{"horizontal_flip": false, "kernel_size": 3, "projector_hidden": 512, "projector_hidden_layers": 1, "temperature": 0.1, "epochs": 22.2, "lr_schedule": "cosine", "final_lr_fraction": 0}
Rows from block 11 of a small self-supervised image encoder, named by matrix and row number. Rows with one number belong to one channel. Each number is 128 + 24 x the weight over its row's rms, rounded and kept within 0 to 255. All counts start at 0.
After each channel's rows are labels from the 100 images, of 14848, where the channel reaches its highest value: "responds to" is what is common among them. Only what is clearly more common there than usual is listed. The data: drawn branching plants. In brackets: how many of the 100.
# convs0: first 3x3 conv (model.blocks.11.convs.0.weight, 96x96x3x3, each kernel summed), inputs 48-71
# convs1: second 3x3 conv (model.blocks.11.convs.1.weight, 96x96x3x3, transposed, each kernel summed), outputs 48-71

convs0.61 [108 179  96 104 139 129 108 152 104 125 143 150 127 134 132 103 113  67 119 111 123 106 129 165]
convs1.61 [149  98 159 154 137 133 135 114  90 127 159  80 117 148 118 119 125 169 123 148  70 155 153 131]
responds to: thick trunk (67)

convs0.83 [114 172  84 114 105 128 137 119 122 116 128 111 135 130 126 130 133 130  84 141 130 143 125  70]
convs1.83 [126  79 130 122 125 138 151 123 115 164 114 150 113 169 132 128 121  97  90 197 148 123 141 148]
responds to: two-way forks (98); wide (85)

convs0.55 [ 97 146 119 117 151  82 140 110 135 116 133 108 118 112 114 133 152 139 152 129 111 113 127 115]
convs1.55 [139 150 117 103 112 108 143 141  95 139 115 179  96 121  93 120 125 180  87 117 101 108 122 116]
responds to: leaning left (86); autumn leaves (37)

convs0.28 [127 121 133  87 108 116  87  91 162 152 136 152 112 108 118 134  72 123 174 122 164 114 123  97]
convs1.28 [133 135 142 103 153 141 126 125 104 146 161 117 148 107 134 151 154 168 210 112 120 114 151 112]
responds to: leaning right (46)

convs0.85 [124 159 110 140 149 150 166 128 102 114 139 124 106 152 126 124 105 155 155 165  99 142 121 110]
convs1.85 [120  88  81 124 123 120 164 124 109  72 144 123 160  84  96 150 146 160 153 131 106 145 116 159]
responds to: drooping (40)

convs0.69 [115 111  75 128 147 122 176 115 133 122 147 149 135 102 104 135 137 109 175 135 134 118 123 124]
convs1.69 [130 105 150 109 107 106 143 136 102 112 111 117 133 110 116 119 100 125 104 123  87 137 133 104]
responds to: wide (85); two-way forks (69)

convs0.80 [137 123  91 129 106 110 115 123 119 122 111 177 125 126  87 143  55 144 137 106  99  84 124 138]
convs1.80 [113 145 180 139 100 163 114 102 163 139 127 132 152 116 112 109 145 125 159 103 124 104 116 156]
responds to: two-way forks (68); spreading (62)

convs0.39 [103 147 164 125 151 109 123 136 148 127 162 102 137 121 118 106 146 135  95 147 135 163  49 131]
convs1.39 [130 141 131 137 134 121 163 112 100 163 178 106 125  90 139 114 116 164 149 124 105 160  97 125]
responds to: two-way forks (96); spreading (82)

convs0.63 [153 141  97 134 151 123 138 114 106 109  95 147 138 107 139 149 111 116 138 131 122 148 120 158]
convs1.63 [127 169 124 155 146 108 112 125 152 109 147  85 129 174 133 132 121  94 151 140 107 172 124 130]
responds to: branching: two-way forks (72); thick trunk (67); spreading (43); bare (43)

convs0.81 [145 105 117 143 144 122 168 109 104 148 139 126 143 113 107 120 137 138 152  85 129 130 124 132]
convs1.81 [152 117 133 117  97 112 109 162 120 136 117 107 153 122 136 130 131 122 108 149 125 104 117 116]
responds to: wide (84); two-way forks (79)

convs0.9 [123  92  72 144 116 128 110  93 138 118  81 103 110 134 136 170 146 116 122 134 139 144  91  95]
convs1.9 [142 114 117 141 103 112 136 117 146 157 129 144 106 136 114 122 109 134 101 109 130 154 119  99]
responds to: leaning left (94)

convs0.11 [ 25 120 113 110 126 150 111 143 125  85 121 158 160 116 131 130 164 135 122 127 135  87 132 120]
convs1.11 [ 59 147 124 101 157 152 138 148  71  80 108 127 147 154 148 140 143 132 141 171  98 113 128 135]
responds to: two-way forks (85); leaning right (75)

convs0.95 [141 114  57 124  90  86 110 160 111  96 114 149 137 130 122 137  72 143 138 116 116 146 136  78]
convs1.95 [134 118 120 149 124 123  86 110 108 133 177 121 139 128 115 136 101 134 118 142 143 110 122 173]
responds to: wide (58)

convs0.40 [143 108 140 149 158 151 137 121 109  76 147 130 123 146 133 136 141 142 164 123 144 124 133 129]
convs1.40 [109 134 134 136 129  81 124 146 128 123 121 119 132 153 143 130 113 146 155 134 120 137 155 131]
responds to: leaning right (92); two-way forks (88)

convs0.73 [ 97  93 127 110 130 128 102 130 154 126 120 126  97 141 131 123 146 135 130 142 155  89 136 166]
convs1.73 [122 164 121  96 118 148 115  89  92 125 110 135 154 121 145 167  84 122 127 152 129 176  95 108]
responds to: three-way forks (86); wide (80)

convs0.0 [175 121 133 100 187 124 148 109 135 135 132 134 124  91  90 140 133 120 153 126 151 116 179 173]
convs1.0 [130 139 124  91 107  92 143 118 110  93 104 137 162 142 151 180 134 112 110 128 149 138 144 154]
responds to: thick trunk (80); wide (68)

convs0.6 [141 135 102 125 130 169 123 152 106 118 127 167  96 151 132 134  68 151 116 157 132 141 135 149]
convs1.6 [146 123 117 138 103  97 107 122 185 125 110 151 140 123 139 118 110 132  75 132 155 142 108 115]
responds to: wide (65)

convs0.26 [124 138 119 130 126 115 192 148 157  87 133 131  99 122 135 115 125 110 143  92  84 144 144 133]
convs1.26 [125 178 118 129 186 135 102 170 152 119 109 104 143  65 147 149 131 129 171 131 137 168 133 165]
responds to: spreading (63)

convs0.47 [133 134 139 118 144  97 153 127 160  90 151 157 119  78 123 138  97 151 138 108 111  89  96 147]
convs1.47 [126 127 116 127 137 127 148 148 106 134 149 136 114 114 150 112  80 158 140 129 203 150 122 161]
responds to: wide (75); pink blossoms (37)

convs0.22 [145 134 118 128 132 132 127 111 146 150  65 160 116 136 205 115 130  82 117 104 123 134 156 149]
convs1.22 [111 142 112 154 146 160 177 118 159 128 128 142  86  96 105 107 145 158 119 116 131 124 137 122]
responds to: three-way forks (86); leaning left (58); autumn leaves (37)

convs0.36 [105 132 104 115 110 132 107 156  97 119 172 149 127 134 129 121 160 133  83 168 114 120 176 126]
convs1.36 [ 97 122 143 135 165 108  98 122 122 131 138 141 134 125 107 132 137 114 221 129 102 132 115 156]
responds to: three-way forks (95); spreading (60)

convs0.57 [125  87 133 165 161 113 155 130 137 134  84 123 106 127 117 129 101 126 158  13 120 137 154 159]
convs1.57 [124 170 130 107 165 141 148 113 112 119 138  91 119 139 112 154 135 112 125 205 166 121 115 142]
responds to: wide (95); two-way forks (93)

convs0.60 [161 150  98 158 111  87 146  99 112  82  97 167 125  99 138 142 148 120 123  83 138 150 147 160]
convs1.60 [ 85 154 120 143 132 133 140 134 135 106 134  99 108 103 156 113 115 149 103 127 165 115  89 161]
responds to: wide (81)

convs0.92 [102 153 157 138 134 118 121 140 135 115 142 125 158 147 130 126 125 138 108 153 133 146 107 117]
convs1.92 [106 142 114 155 102 121 118 115 161  91  96 110  95 173 159  88 101 105 107 171 142 139  85 171]
responds to: wide (99); two-way forks (87)

convs0.89 [108 159 143 143  86 124 123 160 146 109  93 118 112 116  98 125 138 115 161 154 119 146  85 127]
convs1.89 [ 99 118 127 114 125 148  98 131 162 128 109 123 112 110 103 124 102 130 134 150 142 135 126 108]
responds to: leaning right (53)